config.toml
encoder_arch = "vit"
model = "masked spectrogram model"
dataset = "strings of digits, spoken by a formant synthesiser in many voices"
train_examples = 39062
n_mels = 64
hop_length = 160
input = "log_mel"
win_length = 512
method = "mae"
mask_ratio = 0.5
loss = "mse"
encoder_norm = "rmsnorm"
encoder_norm_position = "pre"
encoder_activation = "squared_relu"
encoder_mlp_ratio = 3
encoder_head_dim = 48
encoder_fused_qkv = false
encoder_bias = "qkv"
encoder_qk_norm = false
encoder_layer_scale_init = 1.0
encoder_parallel_block = false
encoder_inner_norm = false
encoder_patch_size = [64, 2]
encoder_layers = 8
encoder_width = 192
encoder_positions = "rope"
decoder_width = 128
norm_pix_loss = true
decoder_layers = 4
init = "kaiming_normal"
residual_init = "none"
optimizer = "soap"
beta2 = 0.95
learning_rate = 0.0035
beta1 = 0.9
shampoo_beta = 0.95
eps = 1e-08
precondition_frequency = 20
max_precond_dim = 1536
one_sided = false
adamw_lr_other_params = 0.0012
l1_shrink = 0.03
ema_decay = 0.995
magnitude_pruning = 0.3
max_steps = 14700
batch_size = 128
epochs = 48.2
lr_schedule = "cosine"
final_lr_fraction = 0.01
warmup_steps = 730
weight_decay = 0.05
adamw_weight_decay_other_params = 0
Rows from block 1 of the decoder, named by matrix and row number. Rows with one number belong to one attention dimension. Each number is 500 + 25 x the weight over its row's rms, rounded and kept within 0 to 999. All counts start at 0. Numbers have three digits each. After the name is the row's rms in percent of the matrix's.
# q: attention query (decoder.1.attn.q.weight, 96x128), inputs 0-63
# k: attention key (decoder.1.attn.k.weight, 96x128), inputs 0-63
q.0 081:502504500492500500501484501500538500498503500459494502498454516500502501500472519500534500500502500500500559500500500500500444502500500503499471500494499477546500480500504500501500500500501500
k.0 077:495500500499467541504500498500500500497496500498467500502500509500500478500488500497538514500500498507507517500500501475506460518500500502500490512494500411483498500501500499511499505476484474
q.1 103:500501503522503371500500500500458496503504510496501500500500500500477500500500499500500500500500500529501500500496500500551500491524494489499499500500500500500510505500498501518499511505508504
k.1 081:500499528538506453488500512413500490507512500500526502500509501463501501475500500480501500495558498500500512500495500500500500500506501516479482500500472500499500503499500500500513533500503500
q.2 081:501501551506512509500498549510512500573510531500515502517500526495500482501499500500476500500506520499500504500515698504508500436498503493515500500522500487505515500501500458506495487500499500
k.2 076:500500500530500500490483529496500500500500500506501508507501524499507498508500500498492511506500502503500499499500695500518446476508499500500500500586500490508544469500505488492500498500500500
q.3 087:500500500500500500500500700500501514500500500510498427540500500500500500499500498495500471499469500500500500501496500498511517453500500500500500503499497500501501511495501506555500518498499500
k.3 082:500500500499496500499480697500500500500500500500500497500500499465500492485498500500528498500489500505511500522497500495500501485500500500500500498509499511494489500478501500543501499497480502
q.4 136:498500500500516497504484501500500501492501501501500497496500500507505500500500500500499500500500500500500496500497501500500500501501537500500500500483498501500502501507511500519511505509499500
k.4 103:500500500500502500501499500501498529500500501501498508500505500540500500500500500500480500501500499500501486501500505500500509501500532500504498437413503500500500526499500500509487501500500500
q.5 117:500496492508486500500502497491488500399500499500502504505523500572541531500469500500483500513501500500500500500500505500492500500500499500507500500500501498496482500498504500483500363499500500
k.5 095:506500477500500502484500500423500501433483499500500509484511500574592500500499497524472500524500500500526499522500500499514500504493500500494475493501500500506499493500498500493505401500457500
q.6 152:500499504500500500497500518500500490438496500500500500497500501469501500500497495500500500500513500511500500499529500500499501499480500507500517500495500500500499500497500500500503526513500500
k.6 108:499500555500500465509478500500500456444500499500500500505500507492500500501500499500500500500499482501491500500500500500500508500502500507500500500500503472500479521454513500500500517500517500
q.7 104:500497497554501488499500500522500468516493515500500500500500499497495500491516500500500499504500499499500500517500500500498589500500520506500487502593500501511493500500500473500500500498500497
k.7 087:500500498593514501498512500502500467509499499503476500500500509500480516495499500491484413507499498500477494499498500501500519489491590500503500498500499503519498500500500489489514500500501500
q.8 104:501502494496500304500500500612547500485473500500500500457497502469500488500500502500499500533501528500465497500499410500500500501498500493501501500500500500512473500492500505487500500500500500
k.8 120:500500500500522328500500501653589498500455494502500490454500499500501500503498521512510500512500494496477500500500500498500500500498504503500500506500502500541498500500500500500500497507497506
q.9 115:500501500482506500472501730500473501516501512500500500500500500501506503500542500515456500500512500504490500512503527501526501503500495500500500491500500500501486500500497504498500501497500500
k.9 096:499500500489502500500503704506472505500494500484500506500500519505498504498500500500497500500501500500459500502500548510500508535500500500500507500507533491505500487500500500499485500500500509
q.10 149:500503482500431500500500500503500500400602500501500500495511508499500500548598500500500500500503506500499486500500501500496500500491500499500512500455500500500500500500496496543499501500496500
k.10 113:500500501501451479500500499500499502438578500490500463500569529499513500545551502500504503508500494500500500497500503500545503500444499538501594486500499551500501501500500498502450491500498500
q.11 100:497500501497500500500497498484490527500500500493502500500501493500514502490502503508500500499500500500471500498480510633497500497500474498505500500503500498496500500510496500518427499491499500
k.11 073:488500518499500500500500504490500500500498500500503500500502442504577500499500501500471518485500500501500514514494500650500476500461483500500500500491501500500500500472500499547492499442500498
q.12 099:501501500502505500500500507500501500496499500519492501500500500500500500500503502501642508500499480500506516497504500495500500482502499500493500500492500500500500495500500501500486494500501478
k.12 107:502506500500500500482473502500500497500500502500501500500500503485500500500502500485610500500500492500488500506501500500499498496500493500501500500500501500484500500500483505500496503500571499
q.13 131:500499500500498500500497498500500500500500500503503500502500497420500503500499500500500500452512497500499500500505501500500499500500500499500500505497500500500504505500474500500500513500501500
k.13 123:497500505504497500500484500500502500492472502497502490504500510431506502500500497500500501416500500500493500528493478500500503500500500500499500533500501500438487515501496509501500512474501522
q.14 127:514496500503447500504544501500500755500501445452500505492494500500500500500495502500500500500500500502500500500500501500500501500500499500500500500500500501499487500499510500500515500500495499
k.14 106:499500495500488495500500500500575680500501373498501500500500500520500500487382499510487500500510518500500500499500525500501500493500500492487500500500500503500500497496499500506500500492502498
q.15 119:500500516500500500502508497500500495698500503507493515495477500500500502500468500502500501500500500531503502500499495520532502501505500489496500500500500479500463500500484500499500499497500500
k.15 097:499500486500500503500500500487500500647511500500500499500498499500500482500500500516523500500500500500500495514500502500500540500504496484494515500500505482500492466497500496515503500518500501
q.16 121:502500501490536494500468502488500519508654508500501493516502470500501500500500499500481500500499500500500500506500500500500539500500503500504507499595498499501500500500516500503500508501500500
k.16 100:500500528501500499500493528493513500518654502501500500527500500500497500497500507500500500500500500500500500500500498500502500500500495517500500500572500500565504508500549500502499500511500513
q.17 144:500500500501505504238500501507501500480500515504500495500500494509500501493483490525500501501511504501500499527500501501500500496500500500500470500500499501506482491500499506506504499500500492
k.17 127:511500500481497500241490504500500500500498509484500501500500498527500481500500500495500506503502500500511514500500500504489465506500526499499500500523500500501481498501496500500500488500500500
q.18 135:500500500501501500495496484520594505500487491521725462500531482494498500505500499506500500500470502496500500499500500501500502500547545501500498507498484500521500500500500500500468499500500500
k.18 103:500500500500500500500495500503592499500497501502674463510500479500500499500500500501471500509500500499503500502491503499501501505548575500500495517500501500498500489500500500500469492493500534
q.19 130:497500500493521500511500497490492500500500500579506501494485499504523511526567500501500497510517500500500519500500500500498500503500515505496500500494499500500501506500520499500450500501500500
k.19 110:500500501503517500501502500500466486502497500501500500499501500496510500513542500500500542499463500485499501500500500473500496500487503541500473516500512478500500501500500534499479484501499513
q.20 115:500500500493500501475332416502500577500500501500504500500452493500500500501500499500500624505500500501500509522501509501441499502498501509500500489499500499500501496500472493493482500517500500
k.20 097:503503500526496500500381475497500573500499491500500501500462495501498501501502500500500661491500500526499543503502499501500500500453500501500506500498464500500490430500496523498500526500501505
q.21 167:500500499500500500500500500513482500480449497517500496500496501483486500500543490514500500505494503499500519498529500500531507498500500500500505499504500498501501461458502501498478503501500500
k.21 132:503499518500506500501500500476500500499483492516500500512514500469405525501485525515504500467500500500432498500495498500512502500500525500500506500498496500498510498494500500496471500548500505
q.22 114:497500504495537497494500503500499516500500458500500500476500505484500486500594500500496447542494490502498495500503500481507528500500505516496500502518500500688500500498500493506500499508494500
k.22 097:485499500500500505497500503499500528500500460502500500507500500500498500511546500500500502511497500505476500488506500500498506500499501510500500500504500500720500500500500501529474496564494500
q.23 118:479512527500499507500508499466503500498518478500502504663578513505513489499503369474502503500500486502500505496500500494502501499500475509501513498497499501489500494498500507505500514502495501
k.23 112:500500500499500500502501500500500500500501505491502511646500546550507509499533396498500498500500499530496506500500500498493496498515500498518492501466498511500500500501500482506500521467501500
q.24 132:501499514502500500496497500498500500500504501503492500501585557500499487500504499501525500521478477500495501502502495500500454502500500504457476499517501500509508486500501500433559500500500500
k.24 111:500500500499493500500500499500500500499500500501501500497588500429500497500500477482509519510500492472500500483516498489500498500493500505489504501493498491531499502542459500402602509512500500
q.25 096:500500499495495500543503500500508399500500500500500500493500507500500500497492500500498503520501486524606506499483509500500484483500500500501500498500500505501500500500500511501520500502562498
k.25 084:501500499501499499549500494500473409500503487504501500498383496500500498500519500500490617500500479502565500472465500509487500492500500509500471503501498497500500545500500500500502500478552492
q.26 102:501501489498499500500406646500471500497512490500620500500512500500500500500500500499500500514500500500500498473500500500530500499546500500500500499500498500511502500500519500509496497500500501
k.26 086:506500501490500489511374586499457526500500496500597500541501499492487439500500500500500497505502500500554500477500501495504500500499500501500500500564500500500500517500492498546484495500518491
q.27 132:500500483495510500474499501501501498439493504499500500500421531513500500499496500500499501491506500504534500500500500499391500500501500500515500500507500493484500504520500495501523500507497500
k.27 098:502500500502492500498499500500500500450500500499500499498491500501500499500500500483500500492492500500500511523499500501399500500468500500491500511529516484500500515501500500500500479500494500
q.28 107:499499500510498491500499497500502500500500500499472431502500500500500519556498504500504488500435500500498500494501494516483500497585500521495508500495500500489500497524500500500507500500500500
k.28 110:505500500500500499500481494499500466500504490502445488500500495501500500541500500500509497501498493484500545500498495500500506500582506503500497501497500497495480501517504509500500500499500499
q.29 098:503502514500500495500500492499443500500510498502498484487513500501500500500493500519497500500503501500502500497504500500500500500500500502500500511500491476500500500473500501500496493519500499
k.29 079:496505501500501501507500500491490500498495500500500494500505495500505500512500501502491500497503500473500505474500500508500528500500500501498500502500490500511499507501500500467501500502500494
q.30 144:500500500500503540500500505512500500499500504500500482500500500500491500506503496497497500500501497500500500512496491500500496499504501495500500500500500474501500489500511500500500500500500495
k.30 132:498500501500500501493500500504530500504500500500494500500501500500536500500499491500500498500499500504477503509494500500500500501500500500500500505540506500500496493500477500500500530500501500
q.31 121:500500461450500502500500496490498492500500500504503522501500500500500443500502500500501500482499500500494500500502493500521500506500495500500492500500501492500500500506512500502500500498500499
k.31 124:490500472470490500510499513451485500506500500500500500499500500500550466502500512500500500501503502499500500490510504500500489503493469500484517500500500499500501526520489500505500498502500503
q.32 136:500501501500490502507500499500501498532421500500512500500500511504499500500524500495500500500489500500492500500500500500456500506498504500501500500502500523498500496500500500479500518500501500
k.32 098:496501500500498497500500488503500500501404500499520500500508500500499500499500500500502500580473504500464500490497496503500506460500494500505545500501503500500500500476511500451500498500500500
q.33 121:497500428503500530489596499500524531500509495488496500494493499501506501504475489501500500491498500500502526532500499487500510634521500495501500500594499422500500470500494500480516500500497500
k.33 092:498500472500500503501539500502524500492500473502453501412500531503490491500494500497500473510500500491483500523496498496455500650500500490502508500588500492512501498500489500486500500496500501
q.34 117:500499500499476519637500551500500500353472500440500498500500500500500500500487445502506522510500500497494521502496500500500497497530507488493497518500500492498484503500500533492501510537500499
k.34 112:502500504500500500593500552501522483388500502486502502500495500500500500513478463502500505507500500500478500497500500502521497522500500438500396498501514500501497500500500545484528501500500478
q.35 126:500507503514500465500503504508567499450504500518500577509501497500500480461500520500500500500500490500507501501334501500500498498500500501497499500499500503480500505500480496500498500496500499
k.35 103:510500499500500485500500499501591500428503500516481578504500495477485484457517501500494508458508463500500502500337500500499521500500509500500493502500500473489500501500500517501500496500500485
q.36 139:500500468500510498495500500501500513500500501500502500500527446503498500500516616616500500508494506500491500500465500501499502500500542465500500496485475500500500500495500500500534467500500500
k.36 118:500500496500500504500501499500500500500500500500503524492527508501462455499538518650499500522500501500501500501500498507500565500532516501500423488500500458528488491473505507500502494500469470
q.37 122:504500500501501463501500499499500499524500464501500506504643510500500500500500562500494508500499504500498499498500500502500500499470498504497517500504505499499500500500465500499499500500500500
k.37 117:501506499500489483500500500500500500510460480500500493517600512499500509500508519500500500500501499498486500502499500500498532494500507500494500478500487507501504500500500492495500501500503502
q.38 159:500500500501504500500500501717347500500501500500500500500500500499493500500491500522500500495501491500510507504475489500510500500500503499500500500500500500500500500493500500495500500500500500
k.38 115:500500500502500528500497500703345500520500500500531500497496500483499502501500517500478504500500499501511500500497501500500500500544500515500465500500500505498508495499500501499495499500499500
q.39 142:500500498502506500500500500500500501499505500501506745497498500500499500500500499491509499500507494498501500500496500499506500500488500477500511500500500500494500500463500505500493500500507499
k.39 095:505500500501499503500500500496494511500500498538508713502499517500500452528500500432511500500500499500494502503500505554499492503488466475500500500500500508508500491405500500501502501495500500
q.40 133:500500509503630494500500502500500500501502500279500500500500506497500526500500456500500501500528479502502499501481500499546498507500499490500499500532499500500500476489500500539543501500499496
k.40 114:499500500474640500504500508523500500500499500302500501500501500498500500516500500537500500520500482491504497500500500500500495501500500496499500502485500493580549500499508500543536526500500500
q.41 160:501500500499500481501499500500434499469500500501500503500526507522515500506500501500500500500501500500500501500498500502500500500500500500501515500500500500500500500502501500500500500500500500
k.41 107:500500512511503474511501501482434500481500500500500500504502500500549522504507455497500498499500500500500500500500500499500500500500499498500491500500500508494499490524563500500500500500500500
q.42 134:499500502500501503500495498500500487470499508513485497485494500500500500500504502500500489500500504500500500500484501500498499497500500500500504500500500500490500508500500500498503501500500500
k.42 122:500498500500494501507506500500472500498500503500500490500428500500498500500548500481500498500500500510496500500500500504500499500512499500500514504505512500501500500500500497497500500500502498
q.43 120:500500512494506510498500483525501500478499492503456500500500540500500500500500500500412492542500500500502501500500500493497504304487498496503494513501500501498517502500500500500498493500511500
k.43 095:500497500500500500500501500603466500498503518500500500500500528520500490501538500500461502499500505508502500499500500505500500315500500500500499500500525500500498490500500500500443500500514485
q.44 133:500500500500505494500500500502500500500471402499500500495500500500500500499508500526500486505505499500500500500478531497466500545499500498500500500500500500457500499500497502499500500501500464
k.44 102:501500500500502497500515500515500500500500394500500499475499517499500500500510545500501497545499500504505500489500586531500500506500501500500507500508500500500500500495500566493499474501500501
q.45 109:500503521498522500511499498522539500551500500500500500496500500499507499500500500501503499500501500501500500488567500502500500500500497501500519500528500500501500518501500488501499501500503500
k.45 097:499500502500520501503500450507545500523517494499493470500500500500502489478504500500507499500501494517494500500637499500500509500501544500500500497500493500491500462500494488506504485500497485
q.46 103:500500500539516500511496500511500500546500500502500500500511500504507500500500501500461500501500501499494558500485500516500500500499500500500500500500352498514500522501500515500500500500500500
k.46 065:531501515522532500494500501519525500576542500500494500550509497575494500500491500549443500501442500487502554500494500500503500500500525474500500500499502462504500476517500559537505504500500540
q.47 134:500498500530500500501500500500487500500500505500492500499500500500501500500500500500488498500498500501500502500500500500495551497501501499552500497500500500500466501500484495500500488499498500
k.47 122:490500500516500482500500500482500500512513490500501489500500497498520493514500500500500500500497505501500500500482501500500546501500500486518500500519477500494500484496486468500522458500500500
q.48 086:500500500494533500500500493500500500509485477575492523500500500475479500500500500500500501500500492500516536500500561501500501498500500583497440559500499500500488504584587467500500500501501505
k.48 118:500500498500500500500500500500500500500493500500498497428486503500507500518500500526500642500500500500498498500501501500500500500480506502503500476501476500338500499479500525500500500500504504
q.49 062:500504504500500504500501500500500578501501496507588500516500482500592500536496500500502487500350495505500500500500500507500500500524500503500502499500500503525501500500500504511500500499498514
k.49 081:500500500500500500500500500500500500500500497500637492514500490507500500500500500453539499508498501500500496502481561504500495500501500497500498480529656500500499491482500471503500512471500505
q.50 021:500500496500502500460500500500501549512500500501500500500499500542500500500500502461500501500500500496500500500494505498386507383500500520496510500499500500523504500500495500502500500500500500
k.50 020:500500500500500500500500501500500500500495500500570500500500518500500469500498494506476500500500476498500493501500500566491500497484453500500523489493481491558500500517495499500500500518493500
q.51 111:500500486500496522500497453496500500500500412493500500500499482500500500500500520503500500500516425478501463500511484500508500602488500500428499454500500500498499499500493564502500500500500512
k.51 200:500500499500500500502500500495500500500500513500500491514500503536500519496494490566504500500500525502506488500615500500493451499500592500480487566500503494500500499509502500493529502500497500
q.52 087:503503568499499500502500561500537469518500619499387500500502501500501504500500501501500514500499500486499484500500500512527520500500500500500501512500500500495537582520489500500499503500502517
k.52 103:500500499500500500500500501500500500500500500500487500443500499511503500500500478500500496465503473506422502501500490460500523543503509499505500620500380497497487490501504500437480500500500484
q.53 013:506500500500497500500500500507500500487389500500516518500492500500499571500489437500498500500500500501509501513496500500515503490500500500380499500500498500505502508500502500500509500500500500
k.53 017:500500500500500496500500500500500500500502500503500521500500500500504500504500500500500502500500492382500500500463501499519507500494500499499500569540495500486427500492515500477500529508500500
q.54 075:500512500509500499493500500500507495500500500473500500500500465500500444500493511500502499505500521500500502500500500500500500498526500500500500501500504500500502502500511503496514500499607433
k.54 081:500500500500500500500500500500503500500500500500500500492500500497498455500500500559500500501500513500501501500508500558522500502500500500504500500500500485500501500500486500500518579587500302
q.55 056:499500497496508500490486479500501492512503485506498500492487500498500540500475500500500509490500500500437500498503507488500454500497500500500502499535500500491497499480503519500500498500496500
k.55 072:500500500500500500499500500516500502500500501500495500393493526501501500492500500496500500500500500500498499450500499486500383496494500501500500500500500550486500500499500478500500500500418431
q.56 093:500500500488499499500500511500496500500498569484499502500502500500500522500469509500501500535497500554500500501500499500500502478500566500500500574500498500495500500505499491463499500506502500
k.56 099:500500500500500500513500500500500500500500506499501500500502494469500489482500500500500506504500500517486500500500358498500513500500493493500500500481345500501500461500501500438500500514489579
q.57 069:476500500500500500500500488502500503497499500558501500500500453500498500500490572461500483501546452500545403532501462509475483490513505500500438519500493500503507500520500502500500500483497500
k.57 098:500500474502500500500500500500510500500507500499534500500402487544502500469495500500493481504501501528508444500548512489475492501501563483491495500499529501498514500515500495500500509501552508
q.58 091:500500462500524488486500500504481489500500500500542470500500518529488543501500546500530498532500500434500519500500500500500500497499521500499500575548515500500508500499535500500454540500500500
k.58 092:500500500500500500500501500500500500500500506496500500501474589500500514500501506508559497500514500489500540500500500500500379513500470500507586467486500571500478500500474498498500508532501515
q.59 037:500490500500500500524500500499489500540500500500500501500492500500554556471502449512544498496456500500450500494585500500529500499500500492501500500537492492466474487500513500591500388515535498
k.59 054:500500500500500500512500500500500500500500510500499500438500481500500500500500500500439500500492463500481500550499466506500524500500500456496500500500520529501500399490500500500497499502490500
q.60 022:501500419500500494480471500487468504500500500504487482490503500500500495565498500516491500500502504520499466498518500500284500500500500500500474500500486500496500471500499495501500500460524544
k.60 023:500500501500500500500500500500500500500500487450499509496450509511500500500500500525413509500501553517500579492511499594500620500500572499500502463552442497500500509501491507520500503498502509
q.61 066:500501484502500500509511473507500500466516482479500500500536500499500500494468498570470499500464500500498500491500500500501454675461500502499508500448503500500524500444512542505500500500500505
k.61 089:501500500500500500500500500500502500500500500500500504514500500499491514505478503503500502500500500500500498476500501500504393488524564500475500621500500505499500576508500494496560500483500500
q.62 113:500500395500500499506500531499455500500500500432524454500523500485500492478540499500500500500500478500500500500497555498500513507498508500487500500507500500576508561496505475519481500450509500
k.62 159:500500502500500499500500500500500491500500500500500517519500500500499511487500477500500458491499498500494500501435496563572500530508521490509490500489500500535447508500451489519576500508500506
q.63 054:500499500500511500500499486508494522497499488543486508500462524500500499500502500500477496491505500491461500492499500501492505500500500512500501481511430510530524500500500553501500499500500500
k.63 065:500500500500500498481500500504500500500500500500512501500500573500498490500501505495500411500504500513489500436441500509498499500500500486507500500500519547565505500476478500503499500500503464
q.64 017:500501503506500500518500483501500500469500493509465500500485500505500500500501500500497509471500500500531500500500528414500500500500499500501464428500500497498500543500438491500500506500500503
k.64 025:500500500500500500500500500500500500500500500500500500494500500547500522493493451500531500478500543489502505502502482500500500500500500510601466500499500500457399499510499500500508527514500479
q.65 033:500500500500500491500521569519593500504500500458499500500500500431500501500671500503500500506502509475500500481500500477500500496500513488501500427500500501492565500500500499500500517500498500
k.65 042:500500500500500495499500500500500500500500500500502509500500500500486500500500500500500442500501500500500573500484493500508502513571484500504483502500500498500500498495493498500500506507562500
q.66 022:490498500500489501500500500504500500500492500534500499560500500500500500500503501500500500500500367499412500522498500500488500501500500500500500494500480500500500500500484510500507457500501500
k.66 023:500500500500501500497500500487500500500508498500500502500500505500500500500500501456500467500527534522522551517500496500479499497507500500500507543447527500534480500581562500500500500414413504
q.67 069:500501505504500498550500500500456516500500500483515500509503434500500496500499508500500506500500598500500475501500500442500502500500533500444499512499486500512500480502428500494500500501522500
k.67 096:500500500500500500500500500500500500501500500500500500500500498617443500500500499529502497423500520500489500506500497467503500500500521509500500544500508500500523501500500500500504501500529499
q.68 067:505502500502500500500507500500515500499500500487463517500451549486467500500500500500500500500416500514500499500517500471500500540500497499500500500505501498500500500499500500500500498500500496
k.68 070:500500511500500500474500500501500500500503500465443500500500500500461583500500503500492509508500538500441555500481476473523536500551456514456500503535500529473501539476500473500500500492500500
q.69 125:493500461504542500508501499500501503463588500500500498500500500488507500524500507491492500596509512475500500486496480494500500500500500510500500477494493526500534405472562500494501500500501500
k.69 216:500500500500500499500500500500500505500503500504513502609496509402487498537504500499499465500515496500500488481486495505564471443500501494500500500503500500625500565500498500513508500500499502
q.70 008:500500492497501500500456500500500500500484500500500485497494500499500601500457500498500502500510422500459458500525500500427497500497500487500499500500479499491532473500499500500500500478500500
k.70 011:501500500500501500500500501500500500499515500500500500521412500500500494348500500500454480500499513500501486500500540500500486500492509511500500419500566500500496466512500499416505508500500500
q.71 066:500500500491497489500501468495500500504497468594501462500455502515498500514480590492500520500500493500500499498499497502481500473500500500500474492406500501500523491482466500500500500500500500
k.71 076:500500499500500500500500500500502500500500500500500495500431500506501500500500498476566498500525500500586500503547540471471500465500500511484501510500497500500491486524532500506500509500504491
q.72 047:500500500500512500479500500496506500499500471504480500500462499500500545516500500414520500500500487500500381498500500501500502500493504500441361489500501541525500496499507515613502498500500494
k.72 082:500500500500500504497500500496500500500502500500500500500479500574573499500499500528500507500501500486543500501543500500499500492498532500500515515500500500500500503500544470502514500500500496
q.73 019:500500500500505502499511474500501500543509495435500506500498481500500511500500500500501493500511527425500500504483347618618500500500500499500506500500500503500503500523501500500501500500531492
k.73 031:500500500500500500500500500500505499500500500508500475500500463527498488564500500515493498500505500498483436502520500494500500506431517498471498527503585500489500498607498496500579500518515465
q.74 117:500500500500500469500499599500499492540500500594500499500541515503443509513501500500471503501498536503500500496488493500500460500511519588493500573500542500495500504555504500506559519500491491
k.74 127:500500509500500500500510500500500500500498488500500552499503477495500458524500500502499543500496504425482500500443434489501507507552500551500501514500467500500450642460500500500500493493500501
q.75 052:501500500500500500494499500500505500500493492511431486500500500500500598500503500500501462528450471501500567505500500500436500479503500500500500500500497500500500500500503500500524493500494500
k.75 060:499500501500500500500500500500500493501491500455484500447500508497500500500500498502500627498523504411497555501550500388500500499500500501476500498500500500500488508500500553500517491497492502
q.76 095:501509495500517490500500500497500500466566516500512510483533500500500507505520555532520534598500500498469515504490501482500501551503497524492500485500500500561500500446485545502500500469508500
k.76 169:500500517500500473500500504500500500500500500500499511490499500500500467500544533499481497517500507569500500500440500500504537501534500561500500500498481501594474514498500500500509512521503500
q.77 100:500500505500500500500501500500500500507523500500488500506505481500500606500456501500498500500500503522503500436500556449464528497526500501500500500500558500500501500500500500510500501495499500
k.77 082:500500500500500500500500502500503500500459500500499498500500498501498500559500500500500500500500551459515537500500500500493500500508507499491500511504465500464500500498501500496499411500500510
q.78 043:500500536500490501509500500487563474499502500500496519449500500500501501501500498500500500499508507441323500500592500500504541525500500500500500503501502505500495500509441500498476501466500500
k.78 072:500500500500500500500500500500500519500500500500500498495479500500500500563506497500500517500500500506500499500500475500500492506501501502500500698500500496510501564496482520547500500500526500
q.80 116:500501500504500505547500505496438512500516500501480500500500500500495500500565511486495500495500500500500501499494624467500526498500500502499455500537500493500512500501500497500499499574500500
k.80 122:500500500499500447498502500500506499500500500491389500500502500558490507456501500500500501476500500502499546564500506500503536510500494490527497500494496422493500459452494507499554466492496532
q.81 082:505500495491507502533500502498495500500501500500500500500500500500483500502497499503500500500500500500500496500510500408500503518440500503500487500500525498490500489498356500426530500520500495
k.81 097:500500500500497500520500500500496500500504500509456497500503500500501500497500500499500368500500500512500511492500446364500536503500500545501500480478515495535486475500503500500591475494494508
q.82 036:500500500503473500500498504500539500500497500481500500503479493500512500467500500500499500488500501501506502500505500493621500505472500477505500432500500481500500498501500500502500513500500500
k.82 056:500500500500500500500477500493500500500519500528500472500500491486537451500500505500503501496500475500500493503479500500500502500508477495500495502504510500598501501501500500500486502494510500
q.84 084:499500500500500548497498504538500559499502403634494480500500503498500500500489500500499458500500449500500491500499500498500504495512515504500477388499500500538497442494506504500500495500505492
k.84 178:499500470500500500500500500500515500509500500485507488500493500500504500494467500523500500500500542500500512502557552500410494463500502466500502500562500500385509472500513500500517500500495500
q.85 087:500500473500500500498500502510460505449501501447499505498500509478500500500507515497500500539497499500500500497499500500501509497500500498506498500586511493542500500506500500554532500500500500
k.85 123:501500500500500449497500500500500500498500506500500511501490502484500500500537567525466524501500458500505505500500465511569645500500460510500500476500463510501500500500500494500500493501510493
q.86 082:500500497500532500508518497500471503492500500500537502500502503500537500500500500500499500500494500500500521503387500521500572500500518500459544500572500500528489500518498500500513500455500509
k.86 146:500500500500500486499500500500500500500500498502502531491521503498500492500511500477500500501500455500484500500396501481500597504500474500504499362500489500528500501500486500541487512500537469
q.87 064:500499511500500500472506500498521500500500500500500500500498461500500498512490500503471500485528500500477500500621496500523500500497494500476503500499445442361491501553500462500500490500503500
k.87 075:500500500500500500498500500500498500500500501513494500500504497498500500552497500498500493500498466479502505514506495500534550498500500520432503521503514500500500503709500500549497500501501508
q.88 048:500500500494499528498500490489576500500500501500500500389501487507531470500500500614478511500506497500447455502500500500500500500497500501493501500548499500496510500500485474500498447500500500
k.88 062:500500500500500500506500500500500500500514500500500501500500428500504418500500499500496496499495520500500494576500500556500333500468504506483500504491500509492522482516495487506503497502516505
q.89 006:505500497488500502499499489500500500507484500500501500500481502494502500564469504500499479441499500490499500500381502500500506500498500556500495530500509500500500500500490501500333500500500488
k.89 009:500500500500500500501500500500500500500500498500492499500500500500505510521582500498599500497500552500498479500500518501501500500500501407550499500501483475505499500455500487508500512499495502
q.90 036:500500499500497499501500514500500596500586503544500500504493497500545500500500500475520500500492499518495500500522513501398500498499498500501500501514501496500498500500510500500500500501500485
k.90 057:500500500500500500500500500501500500500499499500500504500500500501502456494500500500500498500499499505501501510500520500500501495500500406500503498500479487507555430310500500501446500500501502
q.91 021:513500466500500498500500500533497505500498456510500500500510563497500500500500512500500498503502347502500500500443500497499500479499500499502492462500499500503501500500494500486500500500526499
k.91 031:500500500500500500500500502500502500500499500495500495506498571535498535480500500500532499495491514500500644500500508500480500500511510406559487588500500428462500485517500500478543497498502501
q.92 090:500500512500497534500520501478497500500500500500500500500462500500510484523492484537495500498500497504500461462504500500501497499501500494530499498500500500500500496494500507500440476497500500
k.92 173:499500494500500518500500500500500500500500500502500460502480509503500500515429500500500500488500500500531471500594594510485399492498503500485494544500495501489530455498533500502499503500500500
q.93 051:500500500500498500498495508520501501500506500486500499497500519503499504500506500498500499510500500500500489500500500500500500501500500500421500500463500500500500508499504496500502500467517510
k.93 068:500500500500500500500501500500500500500500500500500500520500491500437500498496515500500501500500378479536507500490499499520539445500500508377500484500500500501545523497500467500500486446499461
q.94 036:500500493502500497500500485500500494500497500504517522501502500500502500500490500500502503500505503505500500500500500499499481622512490499501495500500501500500500500500506501500502500500499502
k.94 033:500500500500500496492500500500498500500500500500504536513517483489500501479500500483500498500498432500500486499500500491500500500485500500499478496506501527588474500501499492512511612503500495
q.95 073:500500486504500500500521500500475500500500500500500500477452500470599500492500500500500452500509500522500500500500499500410500506396503488500490500500500490500500431501500500500529500500500480
k.95 097:500500500500504500500500499500504498500500500500500425526497500501500499500500513573499500497500500499508585500553476481500510500529548474500487490505503500498499500524499523492499500498485501